Weights of a small contrastive audio-text model.
Data: trained on single notes of 20 synthesised instruments, 8.0 epochs.
Rows from block 4 of the audio encoder of a small contrastive audio-text model, named by matrix and row number. Rows with one number within an expert belong to one neuron, the router's apart. Each number is 200 + 40 x the weight over its row's rms, rounded and kept within 0 to 999. All counts start at 0. After the name is the row's rms in percent of the matrix's.
Before each expert's rows are labels from the 100 clips, of 14976, where the router gives the expert most weight on average: "top examples" is what is common among them. Only what is clearly more common there than usual is listed. The data: single notes of 20 synthesised instruments.
# router: router (encoder.blocks.4.mlp.router.weight, 8x96, trained with AdamW), inputs 72-95
# up: expert up (encoder.blocks.4.mlp.up, 8x192x96), inputs 72-95
# down: expert down (encoder.blocks.4.mlp.down, 8x96x192, transposed), outputs 72-95

# expert 7
top examples: D#; vibraphone-like
router.7,088,200,187,192,206,195,251,248,255,215,198,155,279,110,152,282,169,189,219,204,150,225,141,163,193
up.0,116,230,147,196,170,218,93,237,191,169,124,149,145,216,188,264,189,183,156,195,273,153,185,133,214
down.0,115,176,261,225,161,272,145,223,220,165,200,206,259,178,183,155,211,164,258,230,91,201,222,220,177
up.1,092,218,257,177,255,245,137,172,136,237,204,225,197,261,229,206,192,215,192,184,177,213,189,227,172
down.1,092,198,158,150,151,272,168,139,249,169,238,215,204,125,147,159,193,194,189,191,238,165,242,207,242
up.2,079,210,250,172,123,194,203,201,233,207,243,199,149,190,174,183,264,201,190,165,156,180,231,244,192
down.2,081,193,145,232,252,190,217,187,195,193,284,227,179,208,249,199,99,182,164,212,238,248,155,215,152
up.3,100,152,213,223,213,280,139,161,188,172,170,247,159,222,220,234,200,200,236,212,199,150,221,211,228
down.3,110,197,252,198,148,201,213,222,233,217,175,151,202,266,202,195,176,160,182,141,94,236,197,192,206
up.4,099,256,249,200,112,204,224,251,219,129,209,207,184,220,221,161,295,229,184,235,218,136,237,228,119
down.4,111,183,206,241,181,259,198,206,224,242,214,109,219,209,220,119,119,158,181,247,185,185,119,179,288
up.5,084,165,229,219,280,167,202,171,108,157,150,152,180,171,183,206,213,183,197,247,146,186,240,225,248
down.5,081,197,135,167,224,197,199,186,183,207,244,165,163,240,205,170,175,188,221,147,248,234,146,221,236
up.6,088,143,246,194,161,212,177,180,243,183,272,219,235,214,186,217,197,152,139,166,220,270,199,181,134
down.6,089,238,192,203,161,200,216,192,165,215,156,205,150,174,160,154,204,184,139,233,260,138,232,226,233
up.7,096,222,180,124,228,162,177,210,147,195,166,91,184,223,156,218,215,240,153,188,253,117,249,286,188
down.7,089,198,244,225,252,280,130,171,199,172,192,232,163,192,214,188,201,140,281,202,150,172,171,165,165
up.8,097,219,257,202,181,177,172,246,191,240,215,219,168,165,227,117,277,171,188,161,205,171,284,144,169
down.8,103,223,97,162,221,157,233,233,227,200,256,154,211,236,220,235,134,205,156,205,185,224,143,195,259
up.9,122,251,115,212,250,223,186,236,210,160,194,250,188,240,213,167,136,195,214,218,181,264,216,101,209
down.9,130,214,152,156,150,181,271,173,246,108,168,241,271,232,205,224,149,224,281,171,216,147,198,181,143
up.10,109,112,134,236,180,218,123,169,184,246,178,193,162,217,275,149,236,216,168,175,256,222,96,159,194
down.10,103,259,267,223,197,247,234,197,211,140,228,81,240,198,219,207,168,239,245,219,124,227,196,190,200
up.11,088,190,171,289,185,185,248,177,141,230,170,282,155,161,244,242,224,202,211,201,215,252,227,131,193
down.11,092,224,260,145,213,193,159,180,252,283,197,138,265,238,190,284,231,243,170,264,226,241,240,209,208
up.12,109,178,249,220,124,182,209,216,194,138,252,285,193,164,196,106,143,163,215,139,158,181,224,159,229
down.12,105,223,182,216,212,140,211,179,155,144,220,118,209,265,243,322,211,143,171,228,193,241,108,202,163
up.13,096,205,202,218,193,144,185,286,131,119,146,248,188,212,185,255,245,187,154,165,235,134,224,189,159
down.13,096,203,203,185,255,226,177,251,262,299,219,180,192,252,205,158,182,192,218,183,82,242,141,166,285
up.14,108,198,236,234,152,209,196,181,240,221,180,213,181,198,282,167,230,216,227,182,285,227,182,242,168
down.14,107,172,216,223,197,243,242,141,155,151,212,208,259,213,247,110,218,252,211,223,130,201,197,127,231
up.15,084,281,214,195,131,167,222,253,290,206,207,255,172,218,171,231,216,202,202,221,170,231,273,255,311
down.15,091,68,120,237,221,191,146,154,145,209,260,186,198,236,169,206,236,133,245,203,247,208,139,213,121
up.16,107,199,158,218,215,220,178,237,215,195,250,200,147,218,220,239,241,127,210,202,236,181,175,138,196
down.16,101,182,180,210,144,154,180,141,200,153,190,127,291,224,198,232,191,211,264,250,212,258,257,222,187
up.17,082,177,298,168,182,191,204,240,133,183,210,267,166,193,187,118,153,244,122,162,225,226,196,198,229
down.17,093,206,125,174,225,205,229,177,208,235,190,137,184,241,159,233,236,197,222,250,250,186,223,234,199
up.18,095,128,205,174,166,215,197,186,167,198,225,186,199,252,149,183,172,229,168,270,196,182,140,200,231
down.18,093,218,215,141,184,195,199,208,198,244,254,246,245,163,273,222,273,119,236,178,200,262,189,164,197
up.19,098,160,165,194,248,224,144,182,196,224,247,160,177,266,254,179,291,215,228,167,214,183,170,222,157
down.19,109,173,265,185,174,215,244,236,179,165,243,170,234,155,212,185,124,133,198,264,232,200,147,240,159
up.20,086,141,229,257,184,168,207,218,200,194,192,200,223,191,183,208,266,133,157,155,167,210,213,166,244
down.20,085,214,177,212,251,241,165,150,187,190,175,259,179,265,266,157,199,175,183,256,219,110,133,184,182
up.21,101,182,196,246,216,244,167,170,189,214,169,214,213,228,219,174,153,114,208,230,237,165,143,258,212
down.21,106,204,275,145,160,168,220,199,196,141,153,168,229,182,243,129,250,266,177,179,148,229,171,201,136
up.22,109,180,197,95,169,184,245,246,257,185,258,184,251,161,175,178,182,235,172,203,190,221,236,161,283
down.22,102,234,193,262,226,235,156,162,180,129,121,183,197,163,130,206,253,105,209,192,271,191,215,208,239
up.23,079,243,176,214,162,148,153,184,189,191,218,242,148,254,172,124,280,157,140,153,252,203,178,288,226
down.23,086,191,220,182,215,160,202,163,177,216,248,221,294,171,131,197,141,186,192,217,210,183,266,128,145
up.24,141,256,184,258,242,224,218,137,188,175,174,249,258,182,203,310,104,192,225,190,195,229,174,241,194
down.24,124,181,329,186,129,196,257,143,151,170,178,201,181,233,291,176,208,162,122,198,215,165,199,177,232
up.25,107,199,166,243,212,220,180,238,258,101,216,230,172,175,233,149,192,228,206,203,242,162,206,218,244
down.25,114,163,189,242,141,101,195,217,222,192,198,216,265,222,184,124,185,127,157,241,215,218,192,184,212
up.26,089,105,249,222,258,209,264,171,186,130,186,219,200,203,221,194,227,167,198,248,198,193,188,289,240
down.26,094,192,146,236,217,202,270,176,200,245,169,223,164,180,182,224,199,242,155,218,180,221,219,153,118
up.27,126,289,232,216,120,237,259,186,167,169,277,253,226,206,179,219,171,181,201,169,140,221,187,158,154
down.27,116,256,167,228,183,248,130,140,227,196,169,247,224,204,260,257,229,176,231,237,206,204,200,186,219
up.28,076,232,244,294,261,247,197,238,119,220,197,233,160,142,263,222,241,176,236,237,139,200,199,162,270
down.28,083,198,201,137,227,127,176,168,250,287,167,165,182,209,144,161,213,289,180,202,199,167,216,198,225
up.29,107,172,152,223,203,182,170,169,235,198,177,168,203,253,209,162,186,251,239,201,129,238,120,122,178
down.29,112,201,124,181,218,203,230,233,117,281,139,251,243,253,182,189,157,140,220,186,175,209,229,218,247

# expert 0
top examples: G; white noise; note: G5
router.0,111,211,206,177,236,187,216,150,170,180,172,189,215,180,246,140,127,200,218,214,271,215,159,188,188
up.0,116,210,193,197,183,153,252,215,210,268,216,150,178,191,205,196,194,286,213,155,235,218,145,182,201
down.0,118,279,212,218,164,209,133,160,253,182,233,229,199,185,175,209,205,171,225,229,147,182,180,157,201
up.1,082,230,176,219,242,198,223,208,168,214,261,238,116,233,235,238,226,212,212,133,234,222,136,230,263
down.1,085,178,259,209,114,203,194,165,269,188,210,199,223,206,151,230,232,137,188,187,173,242,230,178,182
up.2,117,135,244,217,117,169,208,228,220,238,207,160,172,204,167,267,156,145,209,213,245,174,205,205,188
down.2,123,227,212,150,176,182,190,168,147,202,180,248,185,194,181,186,177,278,166,193,205,185,188,202,185
up.3,103,143,127,136,176,248,166,178,241,262,153,161,170,197,223,231,196,189,243,239,178,160,149,159,228
down.3,108,232,199,201,165,154,134,196,191,199,180,162,315,201,180,198,236,181,208,185,182,246,197,248,119
up.4,098,191,175,185,282,204,174,148,262,143,199,202,272,181,261,263,224,221,228,264,199,210,243,209,233
down.4,098,142,245,240,215,200,182,283,169,201,243,115,178,200,174,193,174,132,131,140,252,130,135,154,241
up.5,124,289,199,190,104,180,164,182,194,196,214,165,228,220,250,160,235,160,258,153,146,260,215,205,150
down.5,130,141,275,198,295,183,189,198,201,252,274,213,221,164,106,179,246,201,244,234,171,217,187,123,213
up.6,096,143,180,186,209,163,154,294,245,252,227,215,169,219,233,101,208,166,246,144,172,245,157,199,229
down.6,102,257,231,193,169,229,269,184,310,213,167,178,204,214,224,154,202,135,185,226,177,188,264,130,171
up.7,108,191,203,212,238,157,201,207,254,227,151,214,181,201,131,196,208,243,273,176,208,178,185,238,186
down.7,104,205,214,144,200,229,213,179,189,180,113,201,312,259,253,191,185,225,185,174,189,187,211,168,116
up.8,094,224,197,239,130,214,235,186,148,192,170,172,211,169,202,255,251,253,145,183,208,195,177,157,191
down.8,087,186,186,200,178,207,171,143,181,219,220,196,117,206,142,156,205,232,311,197,170,210,184,276,250
up.9,073,272,198,220,185,256,229,246,208,184,227,218,230,177,266,258,252,225,253,271,140,167,207,215,234
down.9,084,165,249,223,165,207,248,249,172,126,123,213,180,253,177,166,175,208,154,169,158,172,256,157,200
up.10,082,203,250,241,157,248,159,151,239,223,142,153,192,242,229,307,201,170,162,146,258,232,145,228,167
down.10,084,229,236,244,252,167,270,244,237,180,201,215,236,192,169,200,263,215,228,218,204,234,208,213,194
up.11,106,176,144,151,143,158,159,212,131,149,249,182,187,204,218,191,217,229,150,145,194,156,176,266,204
down.11,114,228,246,184,210,128,168,147,273,213,235,185,206,186,173,250,157,224,283,236,246,223,216,183,164
up.12,106,177,200,260,223,206,243,120,132,133,168,150,235,174,214,282,239,154,240,191,211,296,211,211,148
down.12,112,151,263,187,160,164,164,224,156,225,253,241,207,273,176,159,240,247,195,181,249,223,188,159,268
up.13,089,184,203,195,262,199,181,204,191,227,131,94,269,247,187,219,172,161,149,239,76,198,206,216,211
down.13,089,203,164,237,175,226,124,209,161,181,310,178,177,151,291,197,292,228,226,204,247,188,177,137,211
up.14,113,220,199,129,245,125,202,238,190,214,218,271,230,211,215,198,219,205,183,110,232,253,164,172,171
down.14,118,185,202,251,225,259,273,181,200,179,121,166,275,176,172,183,204,231,187,292,196,195,186,147,185
up.15,076,238,188,172,185,168,271,211,216,269,232,148,215,201,198,172,246,272,141,188,216,278,224,194,214
down.15,087,189,208,227,194,294,188,170,127,169,145,188,192,172,174,220,104,195,226,239,163,192,184,202,184
up.16,082,247,276,246,131,157,190,218,148,278,230,182,215,144,182,206,189,195,166,191,188,183,174,200,207
down.16,081,135,131,193,215,184,184,211,279,116,191,179,156,278,242,186,240,219,199,191,201,183,201,200,149
up.17,099,181,265,192,246,150,148,163,74,242,178,273,212,212,225,268,201,185,110,292,147,189,208,212,175
down.17,106,232,163,156,163,222,268,200,160,201,214,84,234,200,261,213,215,210,247,172,282,179,248,198,241
up.18,108,194,180,216,222,199,150,220,231,181,238,224,188,282,209,207,166,192,253,252,186,221,198,195,184
down.18,109,197,231,118,189,198,217,194,184,293,192,207,130,155,151,246,206,190,146,161,140,191,219,257,185
up.19,116,222,173,253,171,202,200,121,158,189,134,170,227,158,200,197,199,163,284,204,174,190,262,207,148
down.19,109,210,186,199,252,208,261,226,208,147,256,213,166,259,200,239,229,231,142,235,212,252,220,200,241
up.20,087,211,223,157,260,224,161,153,172,261,207,214,225,149,198,259,253,244,157,225,212,159,132,292,276
down.20,093,166,157,172,168,157,155,252,169,141,203,109,207,238,219,241,180,218,207,128,205,240,205,212,140
up.21,101,226,214,183,190,229,127,237,129,205,158,198,206,215,126,169,161,131,224,220,168,246,184,205,259
down.21,091,179,259,213,223,166,163,205,249,241,236,158,178,176,315,216,285,290,193,164,185,247,205,231,196
up.22,099,179,225,270,240,231,209,175,169,131,226,144,185,148,166,213,278,223,236,209,258,232,220,189,186
down.22,089,199,224,230,224,213,167,179,198,152,228,236,207,273,188,163,230,263,197,181,216,178,273,202,213
up.23,118,162,204,281,190,186,219,171,189,137,197,205,245,194,205,173,191,230,179,175,168,234,154,199,190
down.23,125,188,173,117,215,213,211,200,185,168,223,171,199,146,241,197,190,129,193,208,221,261,248,199,198
up.24,094,189,171,214,187,244,280,245,188,209,262,210,186,221,251,196,209,210,230,136,138,252,144,173,152
down.24,093,229,246,214,192,150,197,219,241,171,218,186,198,157,132,244,232,175,265,250,200,128,182,141,204
up.25,073,228,177,154,239,165,97,238,121,197,151,180,180,249,243,228,196,229,202,216,209,208,176,190,201
down.25,076,226,231,229,224,130,317,170,212,254,248,126,181,209,221,239,226,210,200,195,202,218,166,272,242
up.26,082,118,252,260,269,156,169,191,222,186,209,229,257,147,161,229,224,86,210,176,233,177,179,203,212
down.26,083,244,202,222,210,242,222,221,247,187,156,155,190,263,250,154,185,172,160,261,216,221,205,267,196
up.27,084,163,240,245,138,231,230,217,218,226,212,240,244,200,156,243,212,154,236,185,247,193,186,156,220
down.27,082,239,142,201,171,196,252,220,167,227,186,235,197,210,198,313,220,210,154,127,152,189,185,275,217
up.28,110,189,233,207,171,110,261,238,101,222,190,290,201,190,223,181,188,214,178,201,244,269,160,236,219
down.28,102,178,192,185,181,189,112,180,295,244,258,111,211,189,180,221,176,229,166,218,150,207,204,158,239
up.29,109,175,255,211,198,216,178,201,246,208,251,218,210,221,192,175,213,203,170,202,266,208,139,220,227
down.29,113,196,197,150,218,222,172,227,209,221,192,116,209,199,187,200,158,237,228,199,179,180,220,188,138

# expert 1
top examples: vibraphone-like; C
router.1,126,114,224,237,204,268,173,224,212,149,192,244,192,205,167,225,212,212,171,254,162,222,261,207,214
up.0,095,171,232,224,222,203,130,182,194,191,158,190,180,209,245,196,206,178,174,193,274,253,180,191,243
down.0,096,258,242,219,216,165,256,245,207,189,177,156,214,249,116,140,229,221,180,185,228,260,181,243,124
up.1,097,269,238,166,201,252,229,244,175,181,189,206,201,149,158,250,185,256,184,253,182,185,222,136,204
down.1,096,148,173,227,162,127,178,164,196,250,201,170,209,192,219,243,254,171,241,238,218,162,220,214,239
up.2,070,297,205,289,170,180,199,240,223,203,161,186,252,94,180,232,193,215,252,187,203,180,171,190,199
down.2,068,252,215,178,185,175,212,174,216,215,185,208,244,244,166,152,150,253,209,175,212,170,271,251,179
up.3,080,220,260,178,196,271,201,219,127,190,245,277,207,213,113,228,192,235,309,251,208,244,199,229,257
down.3,083,208,160,189,168,179,160,240,227,210,211,118,228,192,260,166,253,140,142,129,199,227,174,191,170
up.4,129,223,211,206,209,278,154,172,195,250,245,185,227,160,199,206,234,221,243,266,222,220,195,231,241
down.4,126,216,216,153,197,214,200,170,190,251,219,147,205,164,149,252,167,194,183,220,79,194,255,231,181
up.5,107,206,153,192,192,219,240,229,241,195,226,292,267,173,239,159,132,241,214,212,217,245,162,224,247
down.5,114,170,198,190,192,193,229,224,247,213,245,250,220,167,160,179,187,167,178,119,194,174,172,165,203
up.6,079,208,191,239,167,164,233,175,215,217,168,266,194,91,253,174,273,237,184,195,237,231,256,160,193
down.6,084,186,257,180,206,193,130,219,149,144,159,213,249,281,185,226,135,232,190,207,162,184,226,286,148
up.7,099,193,218,238,281,198,229,92,190,208,124,206,201,218,245,134,226,187,237,207,216,223,208,200,240
down.7,095,223,180,178,156,289,231,215,139,176,268,138,192,228,149,237,177,151,180,148,205,115,224,181,215
up.8,075,204,194,223,183,126,180,253,142,178,220,113,174,199,179,211,283,192,205,243,243,227,231,234,173
down.8,079,198,212,177,173,241,197,178,139,135,220,274,141,233,212,192,168,256,190,251,141,98,193,205,258
up.9,122,187,209,191,232,252,112,149,199,147,186,173,222,188,118,203,224,218,168,275,136,232,214,210,204
down.9,127,201,241,229,252,241,259,160,212,276,197,243,157,194,239,144,185,163,202,249,164,285,178,204,203
up.10,109,193,180,219,213,217,214,194,235,182,175,305,215,184,145,166,261,202,178,208,213,166,185,143,249
down.10,106,184,182,240,153,234,192,157,254,201,194,182,170,146,202,204,216,247,207,173,195,147,218,218,252
up.11,100,165,207,161,225,144,187,223,177,200,174,231,201,264,269,178,159,216,181,147,173,200,153,212,213
down.11,096,184,125,222,189,228,151,195,168,199,181,187,243,185,151,122,209,199,164,182,248,222,205,202,223
up.12,082,220,252,214,240,229,227,221,98,246,185,195,238,208,95,230,213,197,149,237,284,212,264,179,161
down.12,084,191,196,214,249,162,190,175,251,115,145,133,198,248,265,154,203,213,235,196,124,146,193,213,249
up.13,110,231,207,140,235,159,126,193,205,150,129,163,197,207,231,229,235,220,244,269,266,194,262,187,219
down.13,107,252,212,126,233,212,213,190,170,217,198,172,181,206,233,200,202,163,215,155,59,181,168,155,212
up.14,101,220,179,180,209,267,262,206,219,209,190,220,85,278,224,152,203,244,281,170,177,162,272,176,144
down.14,107,129,247,293,232,236,114,212,214,191,211,158,217,145,197,198,210,181,174,137,247,213,265,199,160
up.15,139,147,139,223,246,177,228,174,200,244,258,179,263,216,280,161,243,237,182,181,198,214,119,150,268
down.15,117,210,247,165,160,235,208,131,201,168,174,189,195,214,187,128,167,223,196,226,200,185,242,201,206
up.16,091,142,279,226,148,204,219,209,225,270,274,270,218,178,131,197,267,206,244,198,228,279,172,206,231
down.16,094,223,221,164,166,140,174,227,155,126,229,180,221,215,189,201,223,235,183,224,179,187,255,252,158
up.17,091,196,273,214,192,150,136,77,172,144,139,182,232,165,201,195,227,212,209,159,235,205,130,244,190
down.17,088,176,168,224,195,244,172,227,189,238,213,169,222,228,199,115,163,124,189,285,226,205,178,238,249
up.18,089,254,183,236,198,122,189,259,177,127,214,186,277,246,213,203,231,177,186,211,200,231,196,208,191
down.18,097,194,189,135,170,199,194,247,187,246,186,191,214,210,162,220,136,203,142,217,207,128,155,160,199
up.19,112,236,235,285,223,189,212,182,189,236,258,239,190,159,191,136,149,203,148,216,142,215,249,209,237
down.19,122,216,186,230,218,244,206,196,183,258,226,159,205,195,274,198,186,198,259,234,223,227,141,204,171
up.20,102,196,232,229,231,250,204,173,289,166,155,164,150,140,178,272,203,179,168,192,202,207,173,193,215
down.20,102,160,174,233,174,176,150,163,185,249,182,201,184,212,155,208,238,213,214,217,239,266,214,203,206
up.21,135,200,146,225,244,155,164,196,156,177,208,244,260,175,231,201,190,190,200,237,211,197,215,194,176
down.21,136,216,185,243,170,206,170,235,227,168,199,205,198,204,204,199,65,160,235,151,219,189,277,184,221
up.22,135,235,161,203,203,169,210,174,139,160,229,183,246,253,206,208,296,203,189,231,230,199,225,193,245
down.22,128,194,290,164,168,225,139,198,219,164,176,168,198,200,171,153,156,189,236,220,142,182,195,201,192
up.23,090,228,176,191,198,131,144,171,185,172,202,202,207,198,133,212,169,216,225,253,217,282,258,182,195
down.23,091,180,234,214,243,218,225,233,243,212,138,166,97,256,212,163,199,136,156,205,224,92,111,222,222
up.24,105,208,218,239,199,205,154,239,186,174,188,234,294,189,204,135,196,175,190,173,226,174,184,234,253
down.24,107,301,199,152,212,210,196,290,170,250,184,228,202,201,185,242,249,260,187,236,161,203,166,224,166
up.25,141,245,183,163,156,173,217,166,188,234,205,175,255,186,173,165,185,253,221,141,160,268,160,187,205
down.25,132,254,214,214,197,164,197,245,180,272,301,200,195,224,150,122,191,288,214,230,262,204,189,175,157
up.26,086,240,215,204,238,268,244,215,225,190,264,178,119,214,213,163,157,202,200,110,221,203,249,202,175
down.26,088,173,222,156,154,226,207,199,171,205,254,191,175,223,237,204,194,201,257,272,203,255,174,218,248
up.27,075,170,143,155,253,225,269,219,206,216,249,192,212,227,202,242,162,151,153,148,166,192,166,137,247
down.27,076,285,287,265,210,190,206,277,203,136,219,163,132,138,203,163,254,238,258,251,262,277,251,267,217
up.28,082,171,250,144,203,135,129,185,149,167,234,196,171,144,183,207,199,155,146,171,170,185,228,242,255
down.28,085,241,197,227,166,210,245,258,213,235,191,192,205,250,290,181,200,186,185,232,186,270,182,136,176
up.29,096,242,49,185,138,170,191,299,242,249,229,144,193,219,172,147,242,203,174,214,151,183,283,165,185
down.29,095,132,252,242,188,236,169,207,197,116,131,189,163,200,224,257,217,191,249,217,129,127,135,115,195

# expert 2
top examples: F#; octave 5; note: F#5
router.2,101,140,206,241,230,182,234,216,234,179,126,247,241,164,229,238,140,186,195,145,152,182,217,223,139
up.0,130,232,162,193,205,219,176,210,196,208,207,236,162,121,184,193,178,217,255,311,136,237,224,168,218
down.0,126,163,243,220,189,208,169,235,172,244,143,248,206,301,256,202,157,123,229,255,167,207,197,181,189
up.1,143,194,234,262,307,166,191,174,135,199,202,204,251,231,156,177,245,193,215,126,216,190,236,144,218
down.1,119,224,163,196,173,214,217,210,207,168,199,137,211,158,168,206,191,260,179,191,166,185,172,194,259
up.2,101,193,166,200,182,139,239,216,187,197,228,170,268,195,130,216,153,240,212,195,194,211,136,281,172
down.2,097,179,223,223,236,270,227,173,194,167,169,231,165,271,153,148,282,174,197,217,245,259,214,99,163
up.3,100,166,216,247,128,260,164,163,221,179,197,155,149,176,260,293,216,202,231,189,126,204,163,209,196
down.3,104,167,202,255,211,231,163,184,184,217,197,184,214,239,138,199,166,262,186,143,142,155,219,186,189
up.4,102,224,213,211,157,210,222,235,185,177,187,126,244,212,245,203,185,253,126,184,194,139,176,273,178
down.4,094,225,207,189,245,255,141,153,197,163,191,184,191,162,123,191,190,194,152,163,195,204,148,136,226
up.5,083,190,198,234,203,178,203,232,155,192,221,134,130,191,204,195,303,143,167,218,221,154,208,208,278
down.5,077,162,221,213,213,241,160,204,269,205,224,236,259,204,212,237,216,258,152,242,273,166,195,290,200
up.6,100,313,115,219,206,186,262,184,191,221,209,197,233,214,247,141,215,220,221,175,197,115,219,202,261
down.6,095,234,223,207,188,207,187,203,189,194,199,274,151,171,137,210,195,266,176,214,259,214,204,185,253
up.7,075,181,228,146,270,164,231,195,175,204,178,196,168,203,217,251,188,187,232,208,242,177,205,228,198
down.7,079,216,206,178,185,231,245,148,248,177,229,200,221,226,156,242,210,249,180,164,268,220,182,144,253
up.8,090,194,252,197,187,177,213,170,250,229,201,194,187,206,231,248,221,172,171,153,162,281,219,196,151
down.8,089,170,122,186,154,209,156,208,185,274,236,212,178,214,220,155,196,210,277,184,219,156,190,189,105
up.9,087,202,165,126,225,194,169,232,187,194,215,234,198,246,275,180,225,250,200,144,147,146,237,148,186
down.9,092,235,211,221,196,197,146,191,179,217,212,236,262,232,214,185,206,223,253,290,152,258,215,180,238
up.10,120,243,190,250,213,254,171,180,193,187,205,219,181,237,217,205,207,132,101,257,182,225,252,308,142
down.10,112,211,249,162,119,200,229,214,231,185,199,174,199,122,251,258,255,205,238,159,219,167,162,204,260
up.11,127,188,249,199,246,166,235,206,247,164,193,190,249,174,171,247,251,147,161,159,102,238,199,185,189
down.11,117,226,208,77,198,253,152,205,159,234,184,207,262,195,204,214,274,140,211,236,138,168,240,217,235
up.12,105,245,277,158,157,207,217,205,303,148,168,156,220,211,235,160,192,202,157,270,187,243,161,187,270
down.12,107,172,161,222,143,153,250,191,157,195,242,181,218,185,308,140,169,165,214,201,200,228,200,230,186
up.13,077,196,194,146,208,257,130,196,200,235,256,196,186,238,270,227,239,219,216,204,235,278,230,194,184
down.13,086,267,211,284,220,167,214,173,159,142,200,232,208,232,154,203,87,67,161,204,194,200,243,149,237
up.14,098,165,145,142,219,161,192,216,251,225,286,152,290,239,238,164,177,212,173,300,146,179,193,213,208
down.14,105,213,235,223,232,170,202,164,109,184,191,225,154,232,200,248,206,150,229,217,280,183,182,197,209
up.15,092,158,183,175,197,203,265,112,185,181,234,141,230,249,145,212,200,257,224,116,162,206,156,198,193
down.15,094,261,238,214,199,220,149,245,266,172,192,239,124,249,198,217,227,250,268,187,203,171,213,148,278
up.16,087,114,129,226,248,285,181,195,155,224,190,150,260,237,217,190,226,257,242,158,133,144,218,238,230
down.16,089,273,215,216,234,133,265,210,239,216,223,207,96,173,207,184,160,196,224,253,180,217,172,153,243
up.17,118,210,312,131,216,257,236,164,250,191,218,163,167,209,216,231,228,249,197,168,133,173,182,229,179
down.17,122,165,298,179,216,172,233,228,209,149,205,225,224,216,216,101,200,241,273,194,113,152,155,141,146
up.18,088,180,187,205,207,194,219,225,167,261,260,199,157,228,188,239,296,205,221,160,145,129,182,225,165
down.18,100,205,200,254,158,210,191,161,150,234,156,237,231,168,223,215,172,259,267,208,201,209,174,189,212
up.19,078,221,161,180,235,168,144,247,202,203,164,162,225,166,220,241,246,214,210,236,204,221,125,315,215
down.19,071,107,244,194,192,213,192,196,198,172,196,188,273,260,201,191,216,225,155,261,104,227,233,117,232
up.20,105,230,187,188,196,178,214,177,170,137,192,266,213,210,201,169,288,243,244,126,203,210,159,186,155
down.20,103,200,218,195,195,254,238,235,203,197,170,206,190,175,151,214,231,274,183,148,231,194,211,246,291
up.21,080,158,238,214,133,251,200,176,148,154,224,207,157,178,134,229,178,182,212,261,220,192,217,241,194
down.21,083,161,169,141,162,210,244,186,265,184,274,192,185,160,215,204,224,244,160,137,165,199,198,189,200
up.22,096,271,227,178,181,211,190,209,132,169,131,200,155,190,199,186,166,199,138,245,191,158,304,246,194
down.22,090,103,174,169,186,195,210,213,212,220,245,191,171,217,237,199,205,183,156,165,198,170,168,151,234
up.23,070,232,248,180,274,265,149,151,239,227,208,166,186,191,183,257,154,221,198,183,211,167,201,291,254
down.23,080,192,176,224,236,185,196,219,191,195,183,236,141,225,222,153,216,186,224,197,176,201,161,185,131
up.24,116,142,205,183,231,208,138,257,179,275,194,267,194,217,203,215,193,184,148,197,261,128,267,200,235
down.24,116,158,209,115,156,187,199,175,198,152,232,198,212,223,207,161,157,188,193,203,65,256,153,184,192
up.25,091,234,185,197,223,154,174,203,171,270,194,128,172,231,178,191,139,253,247,218,214,250,168,196,214
down.25,096,251,167,251,199,237,235,222,171,195,223,323,216,267,193,253,272,189,213,186,259,259,124,222,196
up.26,082,271,184,177,179,207,152,100,190,186,210,214,141,168,214,147,233,127,185,161,199,213,190,232,204
down.26,088,211,135,181,146,235,177,207,177,179,214,209,255,204,207,280,184,155,192,209,244,212,234,153,265
up.27,096,141,202,134,220,265,192,175,145,200,237,162,188,207,194,206,199,173,241,197,144,235,177,174,224
down.27,094,244,170,250,270,161,159,239,202,210,219,189,201,177,230,247,241,209,112,226,229,217,273,195,207
up.28,129,174,192,202,206,221,185,210,213,183,237,216,244,137,200,227,175,249,216,229,219,184,177,191,172
down.28,126,203,167,230,247,205,272,191,189,160,235,201,140,216,215,96,223,213,217,272,270,186,170,115,219
up.29,075,113,175,221,266,222,220,226,152,222,232,164,219,132,212,108,210,159,196,251,128,202,197,200,191
down.29,084,202,158,232,156,253,236,225,199,207,164,206,230,143,210,227,192,163,153,215,194,194,161,221,157